config.toml
model = "CTC audio transcriber"
dataset = "single English nouns, adjectives and verbs, spoken by a formant synthesiser in many voices"
train_examples = 78125
noise_aug = 0.01
time_shift_ms = 50
n_mels = 80
hop_length = 160
input = "log_mel"
spec_augment = true
win_length = 512
tokenizer = "char"
vocab_size = 29
arch = "transformer"
norm = "layernorm"
norm_position = "pre"
activation = "squared_relu"
head_dim = 32
fused_qkv = false
bias = "all"
qk_norm = true
parallel_block = false
moe = "top_k"
num_experts = 32
moe_every = 1
expert_mlp_ratio = 0.5
experts_per_token = 2
shared_expert = false
subsampling = 4
layers = 12
width = 128
positions = "conv"
residual_init = "none"
optimizer = "muon"
muon_scale = "original"
lr = 0.011
momentum = 0.95
nesterov = false
orthogonalizer = "polar_express"
adamw_lr_other_params = 0.0009
grad_clip = 5.0
cautious_weight_decay = true
steps = 8900
batch_size = 256
epochs = 29.2
lr_schedule = "step"
warmup_steps = 440
weight_decay = 0.01
adamw_weight_decay_other_params = 0.01
Rows from block 4 of a small CTC audio transcriber, named by matrix and row number. Rows with one number within an expert belong to one neuron, the router's apart. Each number is 200 + 40 x the weight over its row's rms, rounded and kept within 0 to 999. All counts start at 0.
Before each expert's rows are labels from the 100 clips, of 14848, where the router gives the expert most weight on average: "top examples" is what is common among them. Only what is clearly more common there than usual is listed. The data: single English nouns, adjectives and verbs, spoken by a formant synthesiser in many voices.
# router: router (model.blocks.4.mlp.router.weight, 32x128, trained with AdamW), inputs 64-127
# up: expert up (model.blocks.4.mlp.up, 32x64x128), inputs 64-127
# down: expert down (model.blocks.4.mlp.down, 32x128x64, transposed), outputs 64-127

# expert 8
top examples: reverberation; /ɪ/; /v/
router.8,161,174,243,217,239,218,183,244,240,144,122,200,169,231,206,177,237,218,268,236,174,159,164,256,176,157,225,232,209,212,237,262,183,162,200,230,268,188,230,169,256,230,234,188,187,173,243,200,256,260,237,183,220,221,184,214,254,251,260,198,156,227,194,180
up.0,215,144,112,186,161,146,237,237,195,173,142,216,188,181,247,297,216,205,190,228,183,207,272,217,194,239,100,236,198,186,164,145,207,191,238,155,202,170,190,237,155,252,164,275,238,203,217,123,126,152,223,203,163,194,174,206,136,187,159,218,152,224,210,225
down.0,196,128,190,172,170,286,246,180,220,211,176,272,194,191,146,225,260,202,116,245,125,238,204,179,202,209,182,220,143,233,212,153,232,214,142,213,169,201,209,146,140,173,189,237,228,270,214,182,248,242,143,234,230,185,177,213,180,192,233,241,171,251,165,198
up.1,276,169,198,222,202,274,166,129,198,201,251,231,227,142,250,199,144,199,173,180,156,233,303,152,246,222,209,187,165,183,173,196,158,202,215,173,195,180,225,191,165,211,222,203,170,196,161,227,175,279,193,227,142,169,215,151,149,226,122,165,210,148,196,241
down.1,205,204,166,188,162,182,206,223,252,165,172,155,257,225,244,126,195,204,220,215,209,135,189,172,180,157,158,218,236,239,164,224,196,174,218,244,150,165,213,184,144,178,224,265,225,170,192,204,161,259,194,191,196,146,216,149,173,244,148,199,246,129,277,157
up.2,178,162,178,219,201,166,251,186,208,243,300,217,177,147,200,165,256,233,177,160,245,231,223,209,246,152,97,174,250,189,146,160,288,279,201,180,131,175,177,221,186,147,184,260,206,199,199,162,231,146,182,229,170,256,209,247,195,211,166,223,218,191,213,232
down.2,179,219,157,244,195,173,155,141,259,182,86,151,215,158,223,186,169,211,188,210,207,140,160,111,272,182,193,205,219,155,210,203,175,299,258,202,200,189,248,239,261,171,263,196,204,250,173,169,270,141,241,191,150,223,177,219,126,179,204,188,207,142,162,225
up.3,107,248,147,190,208,201,178,179,131,279,255,244,215,226,183,173,206,181,142,137,225,186,111,124,184,206,171,164,191,185,231,181,149,259,305,245,179,211,175,187,204,186,217,245,204,219,190,214,172,165,208,234,240,248,227,151,187,188,185,237,221,199,207,254
down.3,227,202,215,248,272,192,263,220,222,216,190,167,216,219,181,204,294,210,223,245,110,200,238,191,175,161,210,175,223,148,265,200,95,233,175,221,185,238,147,219,160,210,164,175,243,208,175,202,91,246,114,264,176,169,201,181,235,237,214,207,225,172,230,199
up.4,287,168,193,225,185,234,174,154,131,211,174,252,131,197,192,237,248,209,202,208,231,218,265,186,173,221,249,183,154,235,121,203,196,236,248,166,148,177,168,253,131,248,159,159,209,296,195,195,224,185,199,253,174,210,246,147,164,146,190,295,248,241,152,224
down.4,144,177,146,120,138,219,198,200,182,213,178,215,182,188,205,225,165,186,181,99,205,187,139,241,212,199,210,290,115,205,220,212,225,202,169,249,181,193,249,192,219,208,226,115,220,240,251,192,257,79,158,288,229,202,269,179,248,235,206,130,176,262,231,233
up.5,202,203,165,183,178,177,225,198,155,224,209,136,193,173,219,145,161,125,165,150,183,230,212,212,157,262,192,151,195,174,216,145,199,260,188,205,239,241,208,248,190,284,177,248,167,276,205,189,186,84,207,282,189,205,221,200,117,157,127,175,165,146,180,231
down.5,136,127,232,187,271,175,174,238,203,196,188,217,173,206,235,173,172,207,174,182,201,150,201,149,237,196,190,213,224,176,198,283,212,204,189,244,181,214,173,221,189,133,190,233,169,267,202,240,233,288,233,239,165,194,211,116,244,223,257,253,148,206,238,210
up.6,239,186,204,183,203,219,222,238,175,189,228,176,205,109,248,235,233,222,226,195,184,184,250,148,173,199,167,217,175,184,219,189,188,239,200,192,216,173,190,247,182,195,199,255,202,241,227,193,164,132,203,172,232,256,199,204,173,152,192,231,231,210,182,281
down.6,177,271,207,125,204,170,191,195,229,269,214,248,127,133,191,207,187,255,187,256,204,238,174,251,233,261,179,228,196,270,169,276,216,198,135,150,193,156,191,179,254,168,224,143,136,250,162,175,210,237,193,159,231,192,262,184,193,248,135,142,155,173,250,169
up.7,233,203,109,105,219,198,184,265,146,191,309,139,238,267,197,232,167,225,182,178,224,196,144,227,261,172,226,220,139,240,251,251,202,205,200,186,102,162,195,253,233,227,147,243,193,226,147,219,185,186,196,218,215,227,185,177,157,203,197,252,116,231,165,237
down.7,109,178,251,229,260,157,217,133,252,161,234,222,219,163,179,197,219,201,170,200,175,219,176,179,262,193,222,130,211,234,195,245,241,164,185,190,195,203,168,163,170,209,145,296,173,75,142,180,195,170,233,248,247,242,193,158,214,193,183,252,191,277,196,204
up.8,138,178,181,157,231,178,175,189,188,199,221,215,215,205,220,171,142,200,171,247,221,173,186,231,171,235,179,153,151,211,157,158,245,198,138,192,196,186,211,199,179,206,217,170,240,190,270,171,195,140,170,187,274,185,263,180,132,190,207,213,240,205,234,149
down.8,194,237,263,216,219,181,187,177,186,204,176,159,183,168,219,248,154,175,189,196,269,116,209,162,200,251,204,241,152,131,138,148,223,246,188,243,154,225,168,265,189,255,216,218,261,173,253,221,189,126,117,214,165,243,216,167,290,194,230,186,189,160,197,206
up.9,136,161,269,190,235,179,225,166,136,149,223,261,229,249,176,223,286,234,165,258,218,251,209,195,249,198,130,187,233,210,180,224,225,248,237,227,158,147,217,178,129,146,243,182,195,232,182,227,178,158,177,155,174,272,305,183,183,183,165,299,261,211,200,190
down.9,146,178,228,163,252,174,152,187,240,227,237,151,117,221,200,208,197,154,185,220,163,173,217,220,162,170,162,229,173,185,167,215,139,208,201,160,230,245,288,159,172,245,207,214,218,193,168,152,213,260,180,269,209,191,287,192,223,165,276,197,142,180,150,248
up.10,207,226,143,224,193,153,194,182,278,193,225,234,219,168,187,212,239,183,186,290,140,159,188,108,240,212,199,209,214,152,221,181,152,222,209,185,148,195,167,215,137,213,187,206,284,225,205,226,211,147,217,180,276,161,135,191,98,196,212,227,241,176,93,134
down.10,203,217,203,183,164,146,197,161,254,232,205,219,217,227,196,257,195,175,221,285,225,175,125,225,180,238,135,167,232,232,256,261,199,234,194,177,223,253,204,234,285,198,249,139,158,209,243,128,194,198,160,172,176,179,159,212,111,120,158,188,196,236,238,169
up.11,258,236,134,198,170,187,207,203,195,185,191,187,175,235,199,187,181,244,185,120,219,229,185,148,242,257,209,157,182,229,178,157,193,220,216,207,259,201,171,175,217,209,166,221,209,244,166,210,189,182,234,246,209,195,232,202,116,149,124,194,181,217,211,195
down.11,226,151,106,219,245,192,220,200,163,276,198,288,154,247,259,206,144,233,207,212,160,174,268,258,210,190,128,230,175,259,235,277,212,167,284,110,248,265,234,191,318,205,119,186,221,175,160,204,174,193,242,194,221,198,156,180,196,252,239,211,234,208,225,223

# expert 10
top examples: /u/; /ə/; /ʒ/; /j/
router.10,147,174,233,237,242,213,178,240,235,125,122,184,201,208,208,176,224,214,273,236,170,173,143,265,165,151,264,226,172,217,226,268,180,185,192,228,253,174,216,192,263,227,214,198,200,177,223,190,242,270,254,198,211,224,218,214,255,229,247,192,171,218,241,175
up.0,178,257,188,172,173,203,240,191,140,203,293,244,265,206,147,174,257,269,155,177,222,191,250,230,169,150,181,238,231,199,208,201,110,295,188,96,148,220,142,266,238,199,245,173,124,198,255,214,279,182,177,209,192,149,225,220,194,142,226,258,262,222,211,216
down.0,202,260,278,135,273,234,202,131,168,176,184,214,186,232,200,236,225,284,194,213,291,262,192,159,198,257,248,185,182,238,158,268,177,189,173,197,190,194,190,119,90,278,170,160,164,163,169,164,259,198,227,205,119,229,189,209,239,237,249,138,208,203,176,216
up.1,186,184,165,231,149,189,229,145,213,246,210,155,257,202,175,202,126,230,192,188,235,250,153,172,154,281,181,153,211,202,195,172,107,160,175,207,217,205,212,242,151,150,191,299,185,202,188,246,296,160,195,164,241,249,182,222,119,154,259,197,205,177,143,200
down.1,203,202,76,185,289,206,210,198,221,184,241,242,196,252,232,156,168,148,229,210,177,218,168,197,294,209,212,265,184,127,227,197,248,157,218,192,145,195,122,237,195,245,120,232,207,214,158,233,237,168,251,155,169,230,191,271,255,235,199,210,202,223,230,244
up.2,233,170,273,163,172,149,247,225,253,234,280,219,256,225,222,163,219,145,138,251,233,201,206,166,269,176,163,223,175,211,195,206,254,167,199,228,170,231,205,266,179,203,191,206,190,221,179,170,237,192,112,144,191,125,206,143,181,216,214,166,162,277,179,180
down.2,187,143,206,265,245,274,215,179,232,230,185,135,192,190,144,137,128,212,237,209,272,216,236,233,138,234,191,199,180,146,245,204,223,224,241,252,179,201,238,224,186,234,134,212,215,187,206,169,152,274,274,206,219,209,169,192,168,214,230,243,236,186,200,258
up.3,158,198,257,222,238,274,209,180,196,231,230,216,232,80,160,258,209,130,210,182,145,265,220,178,212,201,153,151,248,218,193,208,202,281,180,233,129,228,218,178,135,163,109,248,241,205,227,237,228,154,138,218,190,210,229,245,141,146,255,210,175,196,172,237
down.3,202,207,154,256,192,108,176,115,157,224,226,204,127,127,182,217,187,138,266,171,113,247,132,226,207,256,221,170,128,176,181,158,204,105,188,221,198,220,208,190,203,155,246,136,178,191,230,220,199,212,206,212,203,197,201,197,200,231,192,120,222,138,232,207
up.4,263,242,150,139,207,207,189,198,213,253,249,232,219,207,152,191,200,138,191,191,228,260,205,170,208,204,186,213,193,212,145,210,182,256,194,166,215,194,216,226,148,237,133,241,146,204,216,244,197,176,192,181,200,180,157,139,207,280,242,223,246,189,200,204
down.4,203,218,193,220,236,204,207,227,173,235,183,107,300,202,189,251,150,127,232,183,167,179,140,234,210,209,255,175,192,179,258,174,167,195,146,238,241,161,142,160,185,228,233,200,206,254,231,171,250,218,196,174,211,183,178,195,180,197,126,144,166,243,227,152
up.5,220,205,181,170,216,241,143,217,168,191,167,267,214,277,163,160,188,221,121,153,149,214,216,176,236,260,123,127,233,213,152,160,201,271,229,247,161,208,156,194,213,208,211,213,182,172,217,207,156,206,201,212,223,277,171,199,231,118,148,198,209,209,220,167
down.5,198,226,80,216,169,191,237,163,220,204,142,219,175,190,180,142,178,211,173,260,155,238,211,233,161,149,240,261,200,113,259,151,222,205,181,217,220,199,129,163,241,154,201,183,220,166,149,107,228,233,198,187,198,222,187,212,198,223,186,140,210,210,209,251
up.6,208,186,213,247,165,216,125,171,184,163,215,266,188,238,119,173,233,233,167,229,207,223,220,181,203,190,188,182,192,180,142,213,181,183,264,184,101,227,124,178,190,202,214,199,194,211,136,272,221,136,176,195,219,193,240,205,225,200,195,213,252,205,157,209
down.6,207,207,184,178,272,202,233,154,159,258,178,156,228,225,202,166,196,213,201,223,122,165,176,228,191,140,237,218,249,240,106,181,182,233,151,247,231,211,156,166,192,128,195,200,144,111,192,172,199,227,159,168,231,184,246,180,195,120,202,223,222,217,142,196
up.7,174,180,209,208,202,143,189,193,273,255,219,239,224,127,222,193,200,258,196,250,174,272,211,150,177,210,184,203,136,118,217,73,195,202,193,221,174,194,200,210,119,184,205,212,237,287,148,161,186,237,101,187,207,196,242,205,205,238,222,228,151,181,143,233
down.7,208,184,173,239,132,165,150,209,156,164,190,222,164,239,211,206,233,218,125,281,190,163,199,257,167,119,204,230,217,200,199,217,172,215,124,198,218,143,197,186,156,293,293,219,158,291,194,126,155,225,212,220,239,231,214,199,213,203,178,186,197,179,217,272
up.8,195,241,207,170,168,167,147,226,201,268,221,200,227,186,115,227,222,193,103,190,174,198,220,174,211,223,169,127,226,270,230,147,208,244,149,141,187,159,198,281,150,215,232,160,277,297,224,257,154,167,218,239,136,171,193,256,112,197,186,203,258,202,225,222
down.8,226,178,251,182,196,163,248,160,237,177,221,208,205,163,162,190,208,200,205,182,207,306,210,115,110,118,188,230,228,180,148,169,224,203,192,154,217,258,231,234,187,164,216,252,165,195,169,252,172,180,190,143,184,264,258,196,172,196,222,230,219,197,294,135
up.9,265,211,247,185,113,224,224,205,199,190,252,202,313,195,213,270,187,218,224,175,169,255,140,183,241,175,223,190,183,188,204,207,190,218,211,135,124,230,149,229,152,246,215,212,190,202,287,251,144,177,176,188,163,164,242,202,116,186,179,204,192,160,188,226
down.9,331,218,191,187,214,188,129,180,213,166,177,217,181,208,221,235,191,215,165,220,200,188,244,220,244,184,208,237,213,198,248,220,167,180,150,223,144,162,180,170,159,195,156,155,126,175,188,151,277,151,159,176,257,137,190,199,248,235,239,163,192,228,184,232
up.10,257,244,216,151,129,184,240,205,161,233,219,175,200,202,208,202,158,206,234,155,228,212,128,141,187,238,233,195,210,249,158,179,206,249,211,218,235,208,182,194,185,239,242,139,254,242,246,267,146,205,193,125,192,224,192,260,199,183,248,196,253,262,207,219
down.10,143,214,233,246,198,200,261,219,264,265,161,247,175,220,236,182,143,224,220,178,255,139,145,189,192,228,170,153,186,145,183,175,216,134,260,197,123,242,206,168,210,244,169,169,238,228,183,232,209,219,267,206,128,186,233,136,220,175,190,231,259,227,165,184
up.11,176,229,192,197,202,195,175,210,148,199,255,211,149,206,175,178,173,178,211,224,199,242,211,210,234,188,195,197,167,178,240,153,283,208,158,148,173,165,204,263,175,197,185,242,217,127,272,201,195,217,299,196,223,218,233,233,102,175,199,182,193,231,147,164
down.11,99,203,256,235,207,181,213,172,175,239,156,238,207,156,179,257,148,178,261,178,239,228,165,309,151,214,196,151,288,133,171,246,181,193,233,176,180,166,231,214,206,189,246,245,208,226,267,139,173,214,247,203,199,180,157,232,230,188,204,213,164,110,274,208

# expert 15
top examples: quiet level; /ɹ/; /ɑ/; /k/
router.15,162,194,275,224,212,179,175,245,229,113,129,182,170,221,204,179,228,240,255,239,171,157,149,223,118,148,228,243,172,217,244,245,186,175,197,234,254,156,223,216,246,228,248,187,210,197,236,193,255,219,258,197,243,166,214,219,212,199,240,172,162,214,219,178
up.0,106,155,184,268,132,201,181,183,182,223,143,264,200,169,215,211,221,260,154,207,137,245,158,201,187,269,113,176,149,238,196,153,254,287,187,197,210,150,136,191,130,218,252,200,168,255,220,174,180,186,195,232,164,174,195,276,176,126,117,242,224,216,197,250
down.0,221,166,157,220,268,189,130,127,180,289,244,198,207,187,174,276,310,188,224,198,220,228,177,253,165,297,103,226,183,138,183,218,141,227,194,212,161,171,207,164,249,225,237,281,173,195,140,182,196,200,181,196,221,175,177,173,198,204,247,215,188,124,202,213
up.1,178,187,164,164,240,110,194,174,221,267,249,203,210,129,150,232,141,130,183,212,235,185,184,188,222,219,227,134,191,174,135,148,201,272,183,211,208,144,188,160,225,249,179,244,264,190,154,139,193,191,198,189,305,165,236,285,197,219,230,265,223,200,88,215
down.1,202,130,154,303,266,210,208,198,205,187,202,144,222,265,220,181,125,105,215,185,193,197,223,207,231,178,193,143,181,205,142,231,214,198,251,162,213,228,174,191,258,186,203,270,179,217,200,130,263,231,242,255,162,202,215,188,177,287,237,212,214,150,161,209
up.2,159,198,194,258,143,176,217,168,172,241,185,256,188,141,150,190,226,206,163,192,227,257,169,134,176,143,239,141,224,241,198,85,238,237,257,114,138,156,136,197,113,167,217,275,180,273,103,265,177,262,178,155,211,172,223,220,173,209,249,162,223,185,208,172
down.2,199,194,216,142,182,166,170,162,248,175,238,253,144,255,140,201,200,240,247,226,153,229,196,215,180,232,179,190,258,234,162,224,204,189,203,213,227,283,184,140,199,191,269,135,172,233,239,183,251,159,261,208,181,218,178,265,259,157,215,188,222,189,220,215
up.3,190,211,172,222,238,207,246,160,248,261,226,217,155,264,202,183,196,179,188,225,208,207,227,138,210,184,199,250,202,251,144,153,149,181,177,210,211,236,194,188,204,198,160,171,214,217,182,175,207,120,185,206,170,221,218,188,196,265,192,202,265,243,176,180
down.3,183,266,195,176,141,241,183,187,111,214,199,199,191,197,248,154,217,240,253,168,155,206,222,208,197,223,161,259,154,167,162,175,218,219,171,254,226,225,217,162,256,209,240,134,206,217,179,239,180,200,169,207,164,144,159,259,163,173,240,286,217,254,218,222
up.4,183,153,194,195,197,173,195,199,142,206,295,150,218,209,203,299,197,200,174,252,170,148,184,223,276,301,125,130,196,197,221,257,183,183,188,183,175,177,172,222,205,256,202,199,177,230,237,189,205,156,138,199,217,154,116,254,172,224,191,282,196,180,195,166
down.4,256,142,253,241,268,172,238,228,203,237,269,194,204,148,231,167,185,220,202,316,199,270,133,214,174,298,191,107,252,156,150,195,154,217,217,153,178,155,183,213,207,234,226,141,132,241,144,157,179,194,174,218,224,200,235,171,140,183,214,184,187,210,204,229
up.5,168,203,180,110,244,226,240,240,137,213,155,249,189,195,197,145,182,181,245,168,227,231,191,215,274,250,215,167,182,238,301,205,205,188,155,162,102,211,226,161,224,185,222,241,206,212,216,243,172,147,167,171,255,196,168,185,248,155,187,189,136,245,192,225
down.5,173,175,275,193,212,232,220,195,171,167,195,226,240,178,165,283,282,200,143,229,239,129,126,159,256,192,205,202,239,119,232,229,220,88,212,143,235,134,177,231,241,232,171,177,243,130,111,219,290,214,196,217,186,210,263,226,260,225,184,195,176,224,234,242
up.6,167,186,154,215,189,210,230,226,213,135,294,258,213,237,141,177,176,178,151,180,259,233,251,118,223,262,160,162,197,204,195,168,175,215,299,182,210,165,203,199,235,156,204,253,154,233,267,230,184,138,102,237,139,157,235,197,222,185,146,201,184,233,181,246
down.6,235,179,282,337,243,242,179,203,234,140,209,215,260,170,237,168,264,165,161,194,162,211,221,194,174,159,198,111,175,188,214,183,179,155,180,228,227,159,163,156,104,197,175,141,195,233,239,182,187,176,139,205,238,237,214,209,207,167,275,215,177,218,186,226
up.7,244,221,97,229,164,188,242,157,180,191,251,205,239,231,170,183,195,225,169,71,224,199,235,166,204,211,181,111,228,224,234,224,205,291,226,227,218,163,156,236,191,206,195,230,224,233,138,200,191,214,227,183,157,193,251,195,131,164,154,241,208,213,189,256
down.7,195,181,141,156,244,222,220,248,246,250,169,225,181,215,170,219,160,222,221,168,189,222,199,156,253,170,126,165,190,253,158,222,199,244,162,172,179,231,208,303,212,218,224,283,241,183,184,202,281,263,211,178,199,251,232,222,207,174,152,214,174,198,188,282
up.8,194,244,152,227,119,151,192,150,166,212,296,227,237,167,157,217,136,248,189,107,231,259,163,225,209,198,196,114,137,224,212,143,123,187,247,259,206,273,222,169,188,243,178,185,208,224,199,172,223,203,144,202,234,212,136,125,130,207,218,249,237,217,172,181
down.8,182,281,182,119,173,213,187,148,195,224,291,227,146,220,178,273,166,244,213,246,149,215,204,152,234,190,167,121,208,239,188,211,256,280,117,169,160,167,233,115,180,196,183,242,181,204,233,234,222,223,164,197,177,234,233,230,222,210,238,260,228,215,195,197
up.9,210,257,178,239,167,287,143,212,144,267,268,127,217,174,187,197,214,211,253,188,141,151,223,237,250,231,274,171,192,219,168,207,176,181,157,201,174,169,225,243,189,178,150,247,259,192,204,305,207,166,225,224,156,160,247,190,160,200,166,196,301,184,202,174
down.9,199,227,178,269,288,181,168,247,266,219,250,171,223,158,244,138,196,234,275,206,180,234,266,184,148,221,214,218,232,154,205,228,178,254,197,192,294,241,186,196,159,188,202,224,221,237,217,189,170,217,182,97,105,227,204,178,181,201,150,177,109,191,151,252
up.10,271,189,187,139,158,242,252,273,179,265,219,176,152,188,177,279,188,227,226,211,200,255,161,180,227,211,165,178,162,179,151,220,180,256,190,157,163,247,172,218,209,176,174,233,202,243,199,168,152,223,145,190,144,203,198,209,185,248,146,261,161,165,160,255
down.10,137,156,121,239,262,184,162,213,121,138,165,224,197,190,216,218,149,213,189,209,197,189,211,250,234,159,217,274,239,165,237,180,196,225,186,135,204,285,157,221,226,176,207,183,246,223,182,244,142,234,268,188,156,185,245,252,162,180,226,150,132,204,216,251
up.11,285,192,146,217,174,219,258,274,210,170,261,264,304,207,224,223,206,260,200,149,192,229,245,199,194,221,206,212,207,211,246,166,145,233,145,150,278,200,208,184,198,188,201,222,200,207,159,211,148,187,189,236,201,276,170,209,142,143,150,129,247,251,169,249
down.11,277,151,220,244,248,196,266,213,175,240,182,168,274,195,118,168,89,190,113,202,261,188,296,225,170,219,225,282,217,215,165,202,168,211,204,221,146,153,257,127,195,183,253,268,218,172,183,112,172,179,131,207,215,172,135,201,147,190,196,184,224,240,140,184

# expert 0
top examples: voice: child-like voice; quiet level; thin (high-pass)
router.0,145,237,294,183,182,188,183,209,224,163,143,207,215,209,246,138,181,158,253,237,187,177,119,296,141,196,212,273,187,161,217,175,157,117,148,197,198,221,227,192,168,238,249,248,219,157,232,154,257,246,233,254,222,188,190,190,231,182,226,264,136,187,224,189
up.0,276,132,242,277,174,215,164,137,207,189,190,137,208,189,203,202,200,213,213,205,171,238,222,227,246,196,198,217,214,208,185,199,243,254,233,131,143,181,200,201,176,148,263,153,214,230,249,190,211,207,127,191,116,254,228,132,198,166,140,219,209,282,194,163
down.0,187,160,207,193,183,193,208,229,200,231,178,201,282,227,174,188,197,133,192,239,230,149,252,214,192,250,264,193,158,134,348,176,148,211,222,215,198,140,210,248,255,181,253,201,242,267,175,164,215,217,140,196,150,225,170,202,222,159,306,160,180,285,154,227
up.1,134,144,203,165,192,138,275,214,250,216,278,258,205,243,241,153,171,216,222,225,240,151,246,161,191,192,212,219,256,224,211,184,154,207,143,218,215,210,170,193,198,238,183,209,219,231,209,296,229,138,161,149,185,210,184,245,257,265,104,190,149,193,198,188
down.1,172,234,237,199,201,157,197,242,228,247,202,194,140,268,211,206,207,170,175,85,221,140,245,180,179,198,142,217,201,142,129,229,143,215,213,143,184,164,212,200,203,213,164,207,212,202,178,170,223,109,193,257,164,201,242,250,213,143,171,192,183,175,189,213
up.2,209,262,162,231,125,266,182,202,144,194,203,115,206,220,231,272,211,189,137,130,215,214,274,223,213,251,152,242,213,202,218,232,233,206,237,152,187,267,151,211,182,159,261,92,234,160,200,222,207,137,195,166,183,141,233,206,182,176,173,156,256,217,227,139
down.2,208,183,250,138,177,248,145,167,241,162,245,175,203,177,198,141,207,203,231,255,216,180,196,173,151,179,170,196,222,202,231,204,189,236,216,202,221,149,257,187,255,176,202,252,264,249,159,166,226,185,177,147,245,134,203,159,215,219,208,244,279,205,264,229
up.3,254,258,242,169,142,226,191,252,168,210,155,273,149,195,129,251,199,191,262,232,176,241,208,116,195,134,261,175,254,183,160,178,218,199,193,210,196,240,186,187,173,222,145,154,188,208,164,236,198,238,302,215,231,205,183,177,212,140,127,204,201,135,259,307
down.3,236,251,166,228,234,260,207,186,181,178,203,298,172,145,172,244,204,132,201,290,181,181,218,266,169,201,174,249,198,241,114,187,178,213,149,143,168,241,243,116,248,206,162,201,167,129,262,125,207,138,178,236,253,125,183,195,220,220,255,229,205,203,152,199
up.4,134,216,222,163,237,251,260,291,221,167,229,216,203,157,183,208,250,156,138,237,216,220,166,166,187,204,209,229,191,205,203,131,148,188,209,145,198,177,271,226,218,259,253,208,164,162,238,239,221,200,208,112,168,214,206,248,134,208,295,213,247,137,159,158
down.4,169,181,143,238,170,187,218,194,194,264,183,193,248,166,158,173,207,248,168,148,197,273,218,267,191,131,140,177,232,148,295,232,150,186,241,193,220,219,242,224,180,269,221,165,154,202,171,225,193,154,182,215,255,191,219,176,184,141,188,210,236,182,180,211
up.5,175,194,208,201,176,208,219,115,271,193,191,192,275,156,237,166,103,210,237,197,197,225,207,161,274,246,153,234,207,235,123,171,184,215,182,175,175,172,242,224,185,194,243,179,149,172,232,194,153,201,198,175,241,281,208,141,247,204,121,169,163,105,243,238
down.5,167,186,196,249,219,186,218,177,256,158,267,172,125,227,147,179,234,238,143,226,186,129,228,219,220,223,166,207,134,194,235,216,213,237,193,258,237,177,188,201,176,193,166,279,210,224,232,238,253,175,194,202,158,282,172,140,170,194,195,169,170,228,200,181
up.6,222,223,217,308,179,194,147,179,248,167,224,227,222,178,200,229,215,161,103,200,213,208,203,217,212,240,137,175,177,234,237,136,182,304,255,152,162,203,206,259,225,196,244,215,233,250,127,201,274,229,165,172,150,125,167,190,222,193,154,178,174,93,222,140
down.6,275,189,178,211,220,233,199,186,204,179,182,158,195,293,218,225,263,212,130,185,207,136,172,224,239,239,246,184,246,163,242,191,198,260,259,210,228,226,221,213,194,184,200,165,250,223,190,178,240,199,219,156,71,222,207,158,233,164,178,180,190,267,125,217
up.7,256,195,168,264,193,167,256,171,190,168,158,218,175,160,195,214,186,139,183,196,271,182,190,206,180,201,266,153,301,199,186,127,182,152,198,205,222,210,183,178,272,270,225,105,177,254,197,169,175,176,257,225,126,180,165,190,215,186,227,186,155,192,158,198
down.7,243,222,227,204,133,230,175,197,207,161,148,277,77,189,206,213,162,257,190,144,205,222,185,203,254,226,144,167,245,141,180,181,220,244,219,178,178,240,216,167,185,128,129,225,225,259,146,109,234,267,191,169,184,176,155,254,190,141,204,246,222,226,234,225
up.8,244,196,204,171,196,155,201,185,263,187,211,128,183,138,276,227,187,265,151,210,171,146,182,148,250,209,191,232,274,166,262,211,172,175,185,150,123,222,197,191,183,232,222,226,147,201,216,160,175,130,204,204,262,192,225,154,219,185,203,156,175,180,273,184
down.8,165,176,237,197,200,200,201,242,218,246,226,176,209,155,258,135,215,188,182,253,198,206,237,245,216,231,186,193,195,156,233,228,154,123,172,189,221,169,235,203,270,156,171,241,100,260,218,215,213,218,169,164,233,189,144,110,294,305,145,217,220,159,235,144
up.9,267,183,191,145,248,180,192,192,148,201,234,236,144,151,259,154,108,190,254,164,219,212,191,229,193,174,162,187,160,179,109,206,181,233,254,206,205,221,212,217,219,187,178,231,231,225,201,118,191,202,232,260,187,295,164,234,175,160,169,132,172,185,273,168
down.9,186,159,171,212,239,149,161,265,275,254,218,243,123,160,246,207,207,194,195,281,130,232,160,150,266,219,184,195,244,278,186,219,87,163,234,258,200,240,250,182,204,171,155,185,195,301,230,203,197,190,250,206,218,186,274,240,168,262,202,237,172,177,202,205
up.10,225,217,297,214,214,190,169,164,230,221,231,149,166,294,233,148,182,193,206,188,217,190,209,232,269,209,186,233,184,178,159,184,208,218,240,135,142,185,242,206,177,207,192,255,271,236,214,158,186,149,202,176,267,180,163,135,240,210,169,258,170,142,210,160
down.10,167,154,224,257,152,191,226,299,223,170,204,222,179,173,133,254,163,225,183,232,179,177,244,205,215,240,163,210,163,279,170,180,281,173,202,227,241,208,210,107,202,127,159,100,150,210,217,152,121,181,237,233,147,183,234,205,176,155,217,202,267,241,176,125
up.11,191,222,156,186,163,216,124,275,206,199,215,157,185,213,256,289,98,245,176,159,226,261,189,248,198,160,188,190,216,177,241,197,248,232,166,228,238,215,217,260,281,205,255,242,174,211,165,162,148,128,183,157,254,216,215,163,86,119,220,164,214,186,241,248
down.11,102,225,215,116,278,170,276,201,215,176,175,242,206,153,147,163,202,159,222,191,180,145,230,218,214,214,201,192,171,250,133,238,149,216,210,243,164,217,217,145,282,242,145,188,231,230,206,167,245,246,205,157,143,123,169,219,226,154,246,245,251,223,218,212